python train.py --model="audio-text matching model" --dataset="short pieces for a synthesised band: melody, chords, bass and drums" --train_examples=26041 --gain_aug_db=6 --n_mels=64 --hop_length=320 --input="log_mel" --spec_augment=false --win_length=400 --encoder_arch="vgg" --encoder_norm="batchnorm" --encoder_activation="relu" --encoder_depths=[3, 3, 3] --encoder_kernel_size=3 --encoder_stem="single" --encoder_widths=[96, 192, 384] --encoder_downsampling="max" --fusion="cross_attention" --tokenizer="char" --vocab_size=45 --fusion_encoder_width=320 --fusion_encoder_layers=8 --fusion_encoder_norm="rmsnorm" --fusion_encoder_norm_position="pre" --fusion_encoder_activation="gelu" --fusion_encoder_mlp_ratio=2 --fusion_encoder_head_dim=16 --fusion_encoder_fused_qkv=false --fusion_encoder_bias="none" --fusion_encoder_qk_norm=false --fusion_encoder_parallel_block=false --fusion_encoder_inner_norm=false --fusion_encoder_drop_path=0.15 --fusion_encoder_kv_group_size=2 --fusion_encoder_positions="learned" --fusion_encoder_cross_attention_every=1 --init="kaiming_normal" --residual_init="scaled_by_depth" --optimizer="normuon" --muon_scale="spectral" --lr=0.013 --momentum=0.85 --nesterov=true --orthogonalizer="newton_schulz_5" --adamw_lr_other_params=0.0012 --grad_clip=5.0 --gradient_centralization=true --steps=8500 --batch_size=128 --epochs=41.8 --lr_schedule="wsd" --decay_fraction=0.2 --final_lr_fraction=0 --warmup_steps=170 --weight_decay=0.0 --adamw_weight_decay_other_params=0.05
Rows from block 4 of the audio encoder, named by matrix and row number. Each number is 128 + 24 x the weight over its row's rms, rounded and kept within 0 to 255. All counts start at 0.
# conv: 3x3 conv (encoder.blocks.4.conv.weight, 192x192x3x3), inputs 184-191, a 3x3 kernel for each
conv.51 [132 132  88 157 137 140 154 185 109 130 112  92 120 137 151 113 138 146 163 138 139 164 139 130 140  86 149 139 128  94 168 169 113 116 102 155 139 133 120 200 124 165 158 149 127 172 130 103 112 130 111 116 123 158 101 106 149  87 121 160 178 129 154  99 131 143 170 146 137 107 120 156]
conv.52 [ 78 135 131 134 108 130 101 114 150 143 113 123 101 135 132 120 137 129 128 132 143 140 125 102 117  98 167 117 147 130 119 109 178  88  89 100 111 134 126 111 171 130 180 148 166 113 178 141 129 161  72 166 117 134 115 117 163 132 155 127 126 175 140  99 147 159 194 175  97 109  90 129]
conv.53 [104 170  99 160 144 117  94 138 131 133  74 124 172 163 124 153 138 143 117 133 137  99 143 130 119  89 132 143 111 123 117 129 106  87 156 116 116 141 192 126 145 157  90 126 131 123 104 116 164 149 126 118 113 168 148  98  80 107 119  73 164 119 147 102 133 148 110 145  92 154 132 125]
conv.54 [145 103 124 156  96 101 133 123 157 151 144 172 128 144 125 142 126 147 164 135 123 135 118 158 127 139 120 140 122 121 113 164 109 117 121 150 146 159  97 110 134 120 125 100  93 101 148  92 143 138  97 142 159  84 124 139 106 123 104 125 154 125 109 141 131  96  79 184 121 128 136  89]
conv.55 [ 92 124 143 137 160 135 101 158 110 165 118 148  99  83 154 149  81 159 101 157 113 100 129 144 105 135 155 155 145 158 117 137 148  80 135 167 152 164 128 121 119 123 111 127 130 115 115 103 145 125  89 141  76 124  99 116 189  60 116 119 141 163 136 175 126 134 125 111 132 171 136 153]
conv.56 [123 100 106 127 171 154 144 147 163 109 120 146 163 170 160 105 153 143 160  98 111 138 158 131 119  94 101 122 137 126 133 146 148 146 127 100 116 140  91 119  92 156  95  64 104  96 138 132 131 119 135 161 169 120 119 126 105  88 106 130 110 117 122 138 160 112 121 131 158 125 145 152]
conv.57 [141  90 139 141  93 103 104 112 108 114 151  99 132 107 105  82 173 121 129 130 140 137 116 120 132 143 142 132 151 132 132 140 146 142 141 119 108 103 135 129 106 133 133 150 117  96 139 128 149 116 158 125 121 140  89  71 129 130  95 134  96 125 135 165 156 143 108 102  77  71 140 146]
conv.58 [112 100 118 118 180 143 113 141 136 115 106 112 137 153 118 142 141 156 136 104  90 115 157 153 160 159  91  81 107 139  97 113 128 145 143 133 147 100 119 147 176 187 158 143 119 130 151 123 113  53  96 126 131 106 129  60 124  96  87 119 105 132 159 171 105 117 113 143 149 134 143 151]
conv.59 [124 168 156 156  72 120 153 144 109  86  98 142 108 121 140  91 128 118 118 105 168  93 128 151 188 156 148  59 131 111 138 166 165 138 118  80 150  77 130 132 140 138 155 145 162 112 117 127 105 134 127 143 163 126 127 128 138 149 136 125  95 133  76 167 105 156 144 146 111  83 126 157]
conv.60 [ 91 144 119 154 133 144  99 100 145  82  91 150  96 142  68 119 114 101 134 117 138 134 122 107 100 145  64 137 149 130  93 124 117 124 141 133 148 150 117 122 172 148 127 135 134 119 121 115 102 143 113 115 117 146 127 134 165 113 107 123 128 102 111 110 127 131 110 151 134 160  99 145]
conv.61 [148 123 145 158 145 121 138 133 150 144 112 130 137 131 113 131 112 136 131 106  99 113 144 102 155 104 164 109 123 143 143 140 107 157 116 117 134 151 132 131 186 117  73 126 121 138  86 131 122 101 127 149 112 171 140 132 140 146 148 127 164 119  92 170 152 143 127 141 162 101 133 147]
conv.62 [114 151 119 116 156 123 122 145 125 118 116 138  87 120 146 112 121 130 121 109 163 142 132 121 120 140 162 153 119 146 139 120 160 143 134 124 115 107 121  95 143 112 132 174 134 156 113 145  87 103 126 125 130 152 174  79 128 108 163 151 148  64 145 135 126 128 127 152  98 103 108 125]
conv.63 [113 187 155 132 112 126 126 122 130 132 168 102 104 105 121 123 143 162 117  88 116 179 131 110 145 189 206 148 159 125 159 186 178  89 142 121 135  98 124 143 147 110 146 157 155  69  98  86 147 130 163 129 155 109  90 131 109 128 131 145 117 131 107 151 120 123 128 119 157 114 110 105]
conv.64 [114 151 158 187 104  84 145 114 165 126 127 116 119 117 153 134  81 123 132 118 117 157 132 104 115 136 109 147 162 139 129 131 148  98 166 123 113 121 112 116  89 137 138 116 134 106 109 129 134 168 170 147 152 159 131 136  86 150 146 123 149 132  34 120 114 142 141 149 117 139 129 148]
conv.65 [118 129 130 125 136 118  72 144 123 152 116  60 204 130 119 139 143 151 112 119 112 135 122 150 126 123 114  99 134  94 123 113 105 117 132 157 146 133 150  89 150 148 106 167 125 120 151 139 151  92 120 137  73 125 148 112 168 128 112  95 141 103 109 145 144 135 113 122  97 124 113 109]
conv.66 [125 111 111 113 149 114 116 156 129 104  97 161  92 175 164 112 102 134 118 142 124 122 145 190 128 141 182 165 145 117 106 154 129 139 124 141 139 120 103 151 125  88 130 152 114 132 121 147 140 146 132  77  99  82 145 111 130 105 113 137 113  95 134 107 128 134 119 128 107 129 147  91]
conv.67 [126 134 140 144 100 133 155 151 166 140 153 126 109 158 131 140 127 127 110 131 155 147  82 123 136 130 113 134 149 124 137 136  99 148 163 106 157 128  84 154  89 141 108 160 115 131 163 151 115 119 141 140 122 152 103 150 116 153 183 101 102 105 163 161 133 133 118 149 104 155 121 109]
conv.68 [165 129 135 163 149 134 115 139 155  91 127 164 113 157 145 149 138 141 125 165  52 113 153 157 127 129 155  81 110 126  63  92 121 164 151 103 141  73 118 165 120 117 119  96 138 157 100  91 180 158 137 119 124 172 123 171 144 120 131 154 111 138 135 138 169 100 112 133 124  77 134  77]
conv.69 [110 139 119 146 127 126 186 121 132 173  98 140 178 162 135 101 131 121 122 177 112 129 144 154 160 138 115  89 122 120 129 164 122 146 137 149  81 112 134 127 177 104 100 103 148 159 163 115 143 128 138 116 114 144 118 121 153 134 157 131 132 126  92  98 120 111 164 105 107  97 174 163]
conv.70 [118 133 126 147 166 124 142 148 108 144 117 122 129 166 131 110 144 110 142 130 118  87 143 140 127 151 142 103 144 127 117  85 144 124 162 135  98 141 144  94 141 154 126 133 108 149 122 156  73 114 134  97 143 131 106 140 161  90 155 138 133 147 147 121 135  93 164 167  77 135 104 127]
conv.71 [133 152 137  96 115 130 172 162 159 132 134 128 154 127 115 115 113 133 111 136 148 141  96 168 152 102 115 117 174 128 152 113 104 162 129 144 144  96 106 113 123 116 124 139 117 126 100 139 150  99 123 132 135 112 109  79 123 129 129 100 159  75 139 125 141  99 104 138 133  81 114 133]
conv.72 [116 138 103 162 102 136 153 137 103 117 153 121  95 142 143 134 151 158 141 111 165 135 136 149 134  93 117 100 117 109 141 154  63  65 134 157 155 143 111 114 126  92 157 128 127 153 128 134 172 140 174 143 100 135 117 161 110 123 171 129 158 112 190 138 106 132 114 103 144  97 106 113]
conv.73 [ 90 164  96 142 137 147 128 118 163 122 113  75 135 178 138 121 107 129 128 132 104 144 169 153 148 159 115 144 173 114 194 152 116 112 110 145 128 131 118 171 130 141 142 133 134 112 157 142 156 118  96 112 137  96 105 139 134 123 140 155  89 122 149 120 125  72  78 110  73 134 101 126]
conv.74 [ 75 137  89 172 136  94 116 105 100 146  86 158 111 129 105  77  89 148 141 144 119 107 167  71 167 135 138 115 126 119 148 144 139 140 119 112 116 128 136 100 136 107 115  89 150 137 119 104 114 130 157 158 141 141  88 122 130 104 110 149 147 177 116 152 128 131 108 144 126  80 178  90]
conv.75 [102 111 108 138  76 102 158 140 159 150 140 148 107 128 119 126 159 145 154 138 143 126 105 152 135 154 105 123 175 162 129  97 102 129 127 132 163 145 105 125 151 122 123 115 147 140 113 146  90 127 108 121 139 131 135  83 106 137 103 170 141 154 167 146 128 124 163 133 139 159 127 117]
conv.76 [152 144 140 107 123 140 122 106 119 148 130  93 164 105  95 144  95 144 115  91 116 123 149 153 130 113 127 110 125 133 130  99 136  99 112 175 119 131 126  99 123 128 130 148 168 121 167 117 136 134 106 127 111 159 127 144 138 121 184 128 124 155 102 147 157 104 146 145 141 146 123 144]
conv.77 [137 112 137 148 125 154 134 145 128 140 110 132 122 120 138 117 169 115  81 123 134 124 102 173 106  98 117 159  90 124  80 161 113 106 134 130 131 140 154 153 142 162 130 114 118 113 121 137 149 116 137 129 200 173  81  98 105  92 157 158  96 123 125  75 114 127 167 138  91  77 100 123]
conv.78 [ 97 121 139 111 145 137 168 111 135 129  91 109 152 135 165  93  92 119 161 115 136 127 100 143 139 179 160 135 135 132 138 183 115  97  90 112  81 120 129 132 157 142 161 126 141 118 158 137  83  87 123 167 145 140 107 107 161 138 126 153 111 116 102 112  93 133 136  87 106 133 151 130]
conv.79 [145 133 129 150 134 185 139  94 111 151 105 120 144 151 150 111 175 199 104 120 123 138 159 142 148 109 139 139 117 107 112 112 129 166 108 113  98 120  95 151 146 138 129 126 118 133 115 105 133  95 148 129 106 145 143 158 167 169 118 128  82 112 119 136 161 159 168 133 130 169 124 134]
conv.80 [ 92 101  85 126 139 133  82 160  95 173 178 131 148 145 104 147 131 114 110 140 156 145 122 145 127 125 113 113 119 151 127 168 163 146 135 158 123 135 115 104 132 139 109 132 131 148 147 132 127 106 149 122 100 127 150 129 165 156 123 117 163 129 141 174 140 119 128  93 148 144  76 145]
conv.81 [103 122 118 146  98 132 128 111 154 132 110 122 163 111 117 128 161 114 106 116 108 114 101 160 102 130 124 124 155  91 158 120 106  95 142 128  79 119  98  99 124  93  92  89 140 112 136 182 127 110 139 110 125 145  93 143 195 123 123 151 122  72 120 140  97 101 166 156 182 160 135 149]
conv.82 [ 76 126 159 117  94 129 131 120 169 120  95 142 121 117 106  94 154 163 104 115 110 153 131  94 136  99 146  92 104  90  82 122 150 155 103 105  96 115 131 130 135 144 100 175 122 139 105 132 149 138 167  81 117 101  94 128 105 125 154 154 153 101  93 145 180 144 107 133 117 125 143 118]
conv.83 [124 129  78 167 128 135 126 118 137 124 175 136 121 114  93 153 130 117 116 109 117 104 129 111  98 127  99 133 139  91 111 156 134 169 138 122 132 165 166 142 134 164 118 147 107 149 155 103  95 114  93 137 125 129 116 131 136  94 123 129 132 112 137 131 137 104 140 101 115 101  98 126]
conv.84 [ 85 125 148 132  89 122 125 135 120 123 123  91 116 138  97 114 111 121 101 131 130 149 115  93 120 137 103 122 124 146 108 120 133 125 129 175 131 130 121 167 130 149 145  93 142  83 116 129 101 114  94 140 144  94 145 148 127 127 101 157 163 126 104 128 108 114 139 116  87 162 132  81]
conv.85 [112 120 139 159 155 135 118 172 141 119 112 137 124 110 120 112 142 102 125 115 133 180 142 121 126 141 103 149 161 178 124 126 165  79 115 107 126 175 145 164 135 123 125 113  91 183 140 110 101 116 103 135 173 125 104 132 119 124 154  92 116 141 119 127  91 129  65 114 128 119 178 127]
conv.86 [150 153 135  84 124 151 173 133 133 104 153 130 148 115 124 110 110 140 137 109 119 150 132 118 132 139 185 107 112 111 121  96 121 127 100 142 186 143 126 148 106 129 130 180 136 165 146 144  95 140 148 116 142  88 153 170 160 105 141 156 134 138 134 124 109 126 133 169 104 192 136 152]
conv.87 [162 126 127 125 116 121 114  95  93 105 195 106 103 129 110 109 108 155 169 133 176 133 135 143 116 173 105 134 134 127 138 131 118 128 146 117 125 166 128 135 112 142 149 138  97 116 152 136 134 120  95 141 121 142 116 117 127 150 149 123 115 124 111  96 129 133 151 132 107 158 110 127]
conv.88 [136 120 121 133 114 166 107 143 108  91  97 145 121 141 129 150 141 109  73 122 146 102 130 124  91 141 106 127 138  99  95 158 150 146 119 102  78 104 125  96 132 118 114 116 126 131 136 136 131 185 146 108 103  87 142 139 109 131  89 125 167 112 104 125 111 125  92 130 141 132 139 116]
conv.89 [150 158  69 128 151 160 142 126 129 123 124  89 113 100 132 116 137 108 144 134 127 155 147 129 164 122 152  98 146  87 122 187 144 134 120 115 140 116 126 121 177 103 153 147  74 125 104 105 106 116  91 142 163 125 132 134 130 114 136  98 132 149  95 114 126 118 109 162 149 112  98 130]
conv.90 [125 122 119 131  74  69  94  99  97  73 135 149 131  95 122 126 125 142 140 162 132 152 146 132 129 153 127 171 149 176 129 141 118  91 103 129 147 197 142 138  95 114 105 142 139 145 121 124 106 173 132 189 155 161 102 124 134  96 148 136 172 124 132 125 145 140 123  93 123  90 109 134]
conv.91 [135 119 116 114 127  87 133 143 114 147 107  98 132 115 125 134 161 119 107 147 140 109 117 158 140  94 148 151 107 137 133 145 128 165 122 138 137 120 114 133 136 112 113 112 138 119 111 125 142 113  99 121 112 158 128 114 128 131  93 130 135 101 120 131 122 121 137 148  79  94 158 117]
conv.92 [108 119 133 103 130  79 142 135 113 160 102 138 124 120 112 138 115 118 112 104 124 143 118 129 119 136 112 107 158 153 121  96 117 191 146 120 149 144 115 115 178 138 104  85  82 103 147 115 106 129 148  97 138 161 106 116 136 152 154 131 168 106 108 152 140 138 137 126 117 103 126 116]
conv.93 [117 147 112  84 121 148 137 134 139 173 119  93 131 120 131 139 173 117 136 128 125 124  53 143 125  94 124 109 133 149 133 125 134  91 114 138 121 173 122 176 100 112 134 119 109 167 103 142 128 122 154 146 144 104 129 145 105 131 141 109 117 102 113  93 108 149  66 139 126 142 120 120]
conv.94 [111 100 104  93 146  98 112 126 141 103 116 102 119 117 112 145  98  98 100 112 131 130 115 128 116  65 152 137 127 130 137 131 114 132 122 178 175  85 159 143 104 146 141 178 121 151 148 125 125  92 214 170 130 127 137 106 137 120 171  84 111 133 144 133 134  86 108 156 136 100  89 137]
conv.95 [145  97 126 155 124 138 107 132 145 156 134 118 134 132 110 104 117 131 103 132 102 121 157 139 127 164 134 164 166 156 127 139 151  71 165 135 133 120 123 145 118 107  92 142 119 186  87  80 119 136 172 150 145 156 138 133 129 147 155 112 146 112 179 156 141 151  94 115 125 140 141  99]
conv.96 [132  99  90 107 124  85  87 113 105 155 161 154 111  88 163  91 145 135 139 133 131 123 126 153 162 136 111 110 114 108 116 172  95 130 120 115 166 117 136 117 144 147 108 125 204 120 138 172 142 127 127  84 119 108 140 143 113 145 142 124 135 159 125 154 135 171 113 134 111  99  98 120]
conv.97 [169 123 118 127 152 105 129 113 149 138  93 134 113 137 160 101 128 103 156 110 110 132 117 102 147 141 131 114 153 102 158 170 132 108 164 118 174 118 107 185 139 132 127 128 143 151 124 102 159 102 134 133 181 120 123 136 121 137 119 124 116  81 188 124  74 165 137 115 147 123 139 175]
conv.98 [142 172 167 161  86 185 134 104 134 128 110 112 130 136 116 132 131 123 132 127 103 173 110 140 133 123 145 123 144 145 168 154 169 151 120 114 131 165 125 149 127 150 142 123 191 152 116 132 136 107 122 170 108 131 112 163 156 144 139 156 126 113 172  95 103  68 110 118 178 103 119 151]
conv.99 [159 115 131 106  92 101 102 168 133 121 110 113 143 113 107 161 126  98 154 124 106  99 134 132 136 119 152 187 137 159 107 161  96 125 124 174 103 129 104 115 125 144 207 141 139 118  91 142  96 116  95 109 140 143 126 119  97 116 131 136  98  74 138 139 133  97 109  82 109  90 123  65]
conv.100 [150 135 153  75 162 114  96 148 126 120 125 130 158 119 118 102  59 134 128 120 149 112 112 129 117 132 140 122  97 187  96 110 137 144 150  77 156 102 126 125 154 130 131 162 111 130  99 108 181 144 119 151 129 140  92 122  84 100 133 116 118 128 128 136 135 113 156 151 135 142 180 117]
conv.101 [135 148  92 130 137 143  97 126 156 138 152 115 122 115  77  96 139 137 133 138 103 135 139 170  95 129  98 122 123  90 140 146 149  91 112 120 143 165 154 115 103 203 173  97 132 126 125 140 127  92 121 139 119 124 106 135 117 115 138 145 154 171 160 120 165 140 109 171 148  84  81  93]
conv.102 [124 121  84  97 170  48 113 122  91 134  93 105 154 154 152 129 159 149  94  87 134 133 176 124 146 131 111 132 116 148 151 132 110 134 113 115  89 125 114 143 143 119 192 115 130 142 184 168 105 158 103 110 161 107 142 165 103 115 185 156 131 190 106 153 124 130 136 152 157  91 144 120]
conv.103 [142 164 163  94 117 108 150 132 123 102 129 114 132 141 186 189 129 139 107 119 139 114 144 145 127 112 115 157 182 141 136 108 149 156 115 122  92 141  72 175 134 125 160 118 119 142 164 144 130  95 137 111 112 147 129 139 157  97 139 102 109 120 122 128 134 174  84 128 141  84 122 106]
conv.104 [180 126 156 140 172  88 114 100 123 112 123 144 174 128 134 159 119 131 154 129  93  90 140 167 205 100 125 117 148 170  98 102  98 150 165 153 101 148  97 116 111 146 126 173 134 129 130 159 127 126 101 124 131 137 190 132 107 159 158 113 125 207 172 132 114 175 137 115 122 139 117 120]
conv.105 [142 147 133 160 150 164 121 128 124 109 133 135 135 111 167 103 124 168 114  96 153 136 135 124 182 199 121 127  97 148 143 139  91 137 102 136  95 148 137 105 106 188 175 138 153 142 111 155 148 125  91 102 105 115 112  89 137 139 104 197 116  74 157 142 137 114 136 117 128 128 104 134]
conv.106 [ 88  93  91 117 114 135 128  79 103 110 134  79  91  82 115 142 110 100 123 109 119  94 134 141  97 146 119  93 148 105  92 171  97  86 119 124 153 148 135 163 140 139 112 114 120 155 122 186 128 112 110 102 178 125  78 103  95 126 160 138 152  90 151  94 128 117 126 156 149 104  77 124]
conv.107 [146 150 104 103 158 189 159 127 142 167 150 126 166  80 124 152  75 123  94 112 107 140 129  96 128 135 123 119 141 132 147  95 120 135 137 117 129 132 133 127 111 103 168 133 131 101 113 134 143 126 130 136 140 108 140 120 105 146 147  93 136 174 113  82 132 137 105 166  99  89 113 143]
conv.108 [ 86  91 136  95 164  83  94 109 166 115 130  87 127 109 146 177 134 169 127 108 124 136 146 118 120 150 114 149 156 183 119 114 168 154 114 109 115 139 136 122 161 134 101 109 118 142 145 123  91 112 130  96 137 187 106  83 152 111 135 133 158 117  94 141 138 162  98  95 108 142 100  93]
conv.109 [117  98  98  90 121 148 109 121 120 120 140 139 108 138 148 134 118 141 131 158 163 114 146 128 112 153 117 126 150 147 171 119  97 146 119 130 162 122 110 119 145 110 155 142 131 139 117 139 104 140  75 122 135 120 146 131 127  86  99 128 122 138 118 150 123 112 111 172 141 124 109 105]
conv.110 [165 121 137 129 125 131 140 179 107 104 176 101 109 184 163 137 116 149 133 133 136 169 150 100 175 133 107 116 108 102 105 146 121 106 154  94 169 136 187 133 146 149 105 131 126 111 121 175 104 134 115  88 116 155 108 137  87 176 174 136  96 171  83  99 138  91 106  67 170 130  77 114]
conv.111 [159 140 140 170 137 116 127 108 119 129 141 102 120  88 130  93 106 128 145 107 120  91 130 120 123 136 109 105 115 125 113 134 122 152 100 107 140 103 130 134 136 105 121 127 136 134 140 152 138 110  99 140 196 133 128 177 156 153 134  91  93 107 137 146 143 152 117 141 156 130 166 139]
conv.112 [135 118 139 163  90 101 156  95 125 140 152 150 137 108 132 178 134 107 144 140 121 118 146  78 147 137 104 127 181 169 135 109 156 140 133 136 114 111 133 137 131 166 121 131 128 123 129 133 153 115 113 156 149 124 181 152 119 156 147 128 125 113 120 146 142 133 138  98 130 123  98 139]
conv.113 [ 86 100 152 125  79 146 119 102 128 159 150 159 133 123  94 143 131 172 116  85 142 107 112 115 143 158 140 114 105 108 143 118 111 126 111 132 140  96 112 145 133 119 133 115 123 127 119  98 152 158 113 115 125 120 131 104 153 142 126 154 166 145 157 118 129 138 112 110 124  82 127 136]
conv.114 [156  91 153 129 122 127 108 102 101 136 140 118 149 138 115 133  98 124 121 108 116 142  78 131 127 118  89 137 144 117 112 132 125 143 141 100 146 100 110 108 143 141 107 163 137 124 146 111 180 129 120  98 149 137 141 130 111 112 133 166 131 139 155 100 142 104 108 108  95  96 134 155]
conv.115 [171 112 107 106  72 116 155 153 136 118 154 116 111 138 133 132 126 159  95 130 155 167 125 159 132 161 117 131 115 139 104 144 100 135 109 152 148  99  87 143 116 121 138 134 143 109 118 125 157 196 173 119  91 121 126 120 115 138 129 130 169 136 120 140 106 130 110 101 110 155 141 109]
conv.116 [162 175 125 108 144 142 169 140 168 132 130 107 142 113 130 141 173 116 172 129 148 113 160 150 166 110 111 113 175 111 107 116 128 132 122 155 141 157 119  94 127 120 107 145 126 112 100 117 140 121 124 133  56 117 140 130 140 169 123 134 150 100 126  93 129  74  67 102 143 120 155 134]
conv.117 [110 146 120 135 123 126 102 104  93 114 155 116 102 147  90 179 112 123 152 115 143 135 128 117 159 117 118 106  96 127 131 111 164 131 122 154 145  96 106 112  90 149 119 101 125 106 167  79 151  99 116 133 148 142  85 151 152  99 137 154 125 145 144 148 118 113 156 123 134  99 118  94]
conv.118 [151 129 127 159 111  93 136 100  94  96  97 112 167 155 132 178 107 142 120 120 155 130 142 134  86  95  90 155 127 110 185 167 162 133  97 109 153 159 155 103 120 126  93 127 126 120  72 125 101 130 107 168 123 103 169 147 132 107 131 112 132 154 142 116 107  98  92 116 109 105 125 114]
conv.119 [ 75 137 167 148 143 121 164 152 106  93 127  98 122  81 106 116 186  99 108 124 128 137 186 178 115 184 158 181 129 112 104 113 120 114 116 123 156 115 135 125  98 141 137 144 141 123 135 130 147 103 115  96  97 122 162 123 109  86 156 131 100 116 133 147 150 105 167 119 101 126 104 111]
conv.120 [ 97 150 118 149 164 135  87 142 164 133 127 141 186 155 135 154 118  93 118 143 127  91 126  90 142 135 151 123 137 130 135 150 123 100  95 156 115 140 124 112 126 153 132 143 107 148 132 174 160  85 104 129 147 118 123 161  76 210 163 166 143 137 120 148 130 137 146 122  59 138 130 122]
conv.121 [162 139 140 165 112 146 153  91 131 157 136 105 130 113 121 136 108 138 122 150 146 161 110 133 149 169 137  95 114 130 155 135 128 104 122 136 109 142 109 108 120  93 142 127 132 123 150 160  75  52 141 156 150  91 119 152  99 134 146 149 114  80 120 122 141 185 115 119 134 122 156 127]
conv.122 [135 137 111 133 106 128  89 106 138 111 122 125 112 129 149  98 110 116 152 142 147 101  78 122 123 124 106 100  95 120 123 145 132  92 149 107 106  97 154 156  99 183 116  80  95 133 123 159 120 105 121 113 115 142 124 118 114 132 112 145 148 159 117 145 148 120 166 109 161 113 125 124]
conv.123 [143 174 145 162 153 148 138 109 119 173 129 143  95 116 110  89 153 102  95 120 108 169  80 148 135 128 136 140 135 154 111 133 139 116 124 166  91 120 129  97 158 130 100 123 133 151 137 142 141 134 118 153 137 127 144 107 122 164 109 108 149 107 174 150 119 101 118  88  90 106 117 133]
conv.124 [ 88 161 148 112 137 107 137 120  96 100 102 109 117 111 150 153 105 118 150 165 119 114 113 123  96 114 126 166 133 152 133 125 159 140  93 158 123 105 122 170 105 126  76  87  87  91 146 141 131 161 122 123  96 139 122 154 137 103 145 113  82 117 126 117 147 144 116 166 124  93 126 126]
conv.125 [111 132 147 145 153 201 177 153 120 135 132 101 116 134 131 142 144 148  96 152 147 155 100  91 156  94 109 133  73 151 105 128 145 138 156 171 130 140 149 144 118 127 117 171 137 130 129 153 112 115 130 109 166 143 113 154  91 184 142 121 170 115 122 112 113 126 149 114 135 133 169 150]
conv.126 [133 125 122 128 129 126 113 110 141 141 124 124 133 161 149  99 149 119 113 134  89 129 158 130 128 156  78 122 108 163 125 107 133  92 153  95 115 152  86 129 142  91 120 113 104 129 162 146 138 136 182 153 133 139 120 166 133 168 145 116  60 168 118  81 172 116 160 138 117 145 173 137]
conv.127 [106  99 160 125 112 126  72  86 139 113 123 149 155 124 148 166 119  83 122 112  99  89 150 117 133 113  90 125 118 135 114 121 152 103 123 115 194 145 163 141  91 115 123 155  94 132 144 118 123 150 126 179 106 133 160  84 120 136 146 107 107  75 153 174 105 144 101 139 109 129 122 102]
conv.128 [125 119 173 106 129 100 129 129 110  84  85 120 130 155 170 147 135 180 151 179 107 162 150 141 117 104 152 104 142 186 124 170 116 119  70  99 121 137 117 122 150  79 134 107 111 128 137 119 113 120 136 178 127 141 132 118 101 133 119 118 139 113 136 101 167 181 101  80 111 151 124 159]
conv.129 [127 120 129 134  99 153 150 124 138 132 105  95 104  87 153 151 153 114 163 139 126 127 105 115 102  93 135 134 130 125  97 116 174 122 149 116 152 131 178 112 139 152 121 107 145 111 130 131 113 154 133 105 156 122 172 109  85 119 150 106 169 121 148  96 153 128 128 122 116 168 109 131]
conv.130 [146 136 124 143 131 101 142 106 106 141 128 149  89 163 163 140 134 166 122 134 135 127 126 123 136 107 159 117  92 129 199 139  94 134 122  93 168 120 134 145 129 109 118 124 176 131 146 153 123 118 129 109 165 132 135  89 130 124 130 118 133 170 139 130 127 125 149 128 151 113 126 115]
conv.131 [ 91 138 143 103 166 183 144 187 167 155  96 103 177 146 174 116 110 137 156 165 114 151  96 134 130 152 118 130 149 146 134 122 113 114 141  88 113  82 174 149 107 131 126 173 111 153 128 159 147 127 123 116 136 107 152  94 131 159 152 132 114 114 167 156 113 101  90 124 140 115 105 168]
conv.132 [165 141 124 121 132 113 153 119 139 111 118 128 115 116 118 126 103 138 112 138 108 107 111 161 106 140 134 147 169 161 155 171 105 166 115 118 145 159 126 173 116 116 117 127 133  90 102 123 176 105 131 147 154  88 119 156 136  96 126  99  98 147  71 109 143 126 114 170 126 155 119 157]
conv.133 [162 154 117 143 101 143 106 112 134 143 122 112 121 137 104 114 185 127 114 143 158 145 181  82 161 109 115 145 109 126 111 148 154  87 127 114  84 134 166 107 111 142 118 125 119 138 106 101 124 154 158 182 158 106 143 118 100 145 119 136 155 135 144 134 166 126 156 114 100 144 170 138]
conv.134 [181 150 169 146 115 143 134 114 101  66 150 149  79 145 130 115 167  96 130 115 136  96 120 172 128 136 133 126 108 116 103 139  89 156 154 121 140 143 120 145  63 134 141 121 104 132 172 126 130 128 105 109 101 126 117 142 113 115 120 140 144 139 159 135 116 100 127 170 125 131 173 150]
conv.135 [110 166  86 122 150 145 121  92 196 128 138 164 126 138 121 151 127 143 162 111 133 183 113 107 145 137  91 147 112  93  84 163 167 110 134 115  91 134 132  76 133 119 144 151 148 122 140 115 142 132 138 111 111 141 134  73 135 126  74 115 155 134 121 139 111 115 110 144 163 134 127 126]
conv.136 [119 148 128 158 124 150 150 119 143  93 145 156 132 146  99  80 164 107 100 112 114 120 120 129 121 163 137 105  99 168 178 153 104 161  95 160 150 126 147 122 119 148 129 100 157 143 120 128 146  98 142 143 100 122 117 135 118 119 117 175 119 156 128 107 142 195 133 156 130 161 185 125]
conv.137 [188 115 135 128 114 134 137  99 124 154  75 141 120 158 107  96 108 130 163 155 140 140 146 125 131 132  98 135 113 155  99  96  97 160 140 115  99 126 163 122 127 121 157 116 168  91  70 125 123 114 151 126 124 156 109 137 110 111  95 148 133 168  98 173  79  92 153  80 162 160 110 125]
conv.138 [ 93 119 146 103 106 123 168 135 102 126 119 170 138 143 133 113 157 161 154 147 140 118 102 149  94 117 113 152 110 156 135 131 158 158 136  84 100 159  84 106 134 113 106 125 124 120 170 156 105 129 148 120 162 144 135 120 123 128 148 149 118 136 102 141 132 122  90 100 138 141  94  89]
conv.139 [125 119 179 103 161 105 123 140 131 106 132 127  96 205 159 152 132 158 192 141 146 112 114 139 138 142 110 137 117 120 138 141 125 174 119  75 165 147  95 105  89 125 134 153 153 136 122 140  66 181 157 127  92  94 113  96 104 152 155 111 145 143 124  96 135 165 144 136  99 153 153 118]
conv.140 [108  99  88 109 141 125 134  96 155 110 118 121 146 119 121 123 149 142 119  98 144 123 162 114 147 127 136 105 120 136  85 112 145 114 133  92  91 106  74 133 108  92 127 154 137 145 116 132 124 170 145 121  95 120 165 151 120  89 160  95 164 123 150 180 147 121  83 172 151 146 158 152]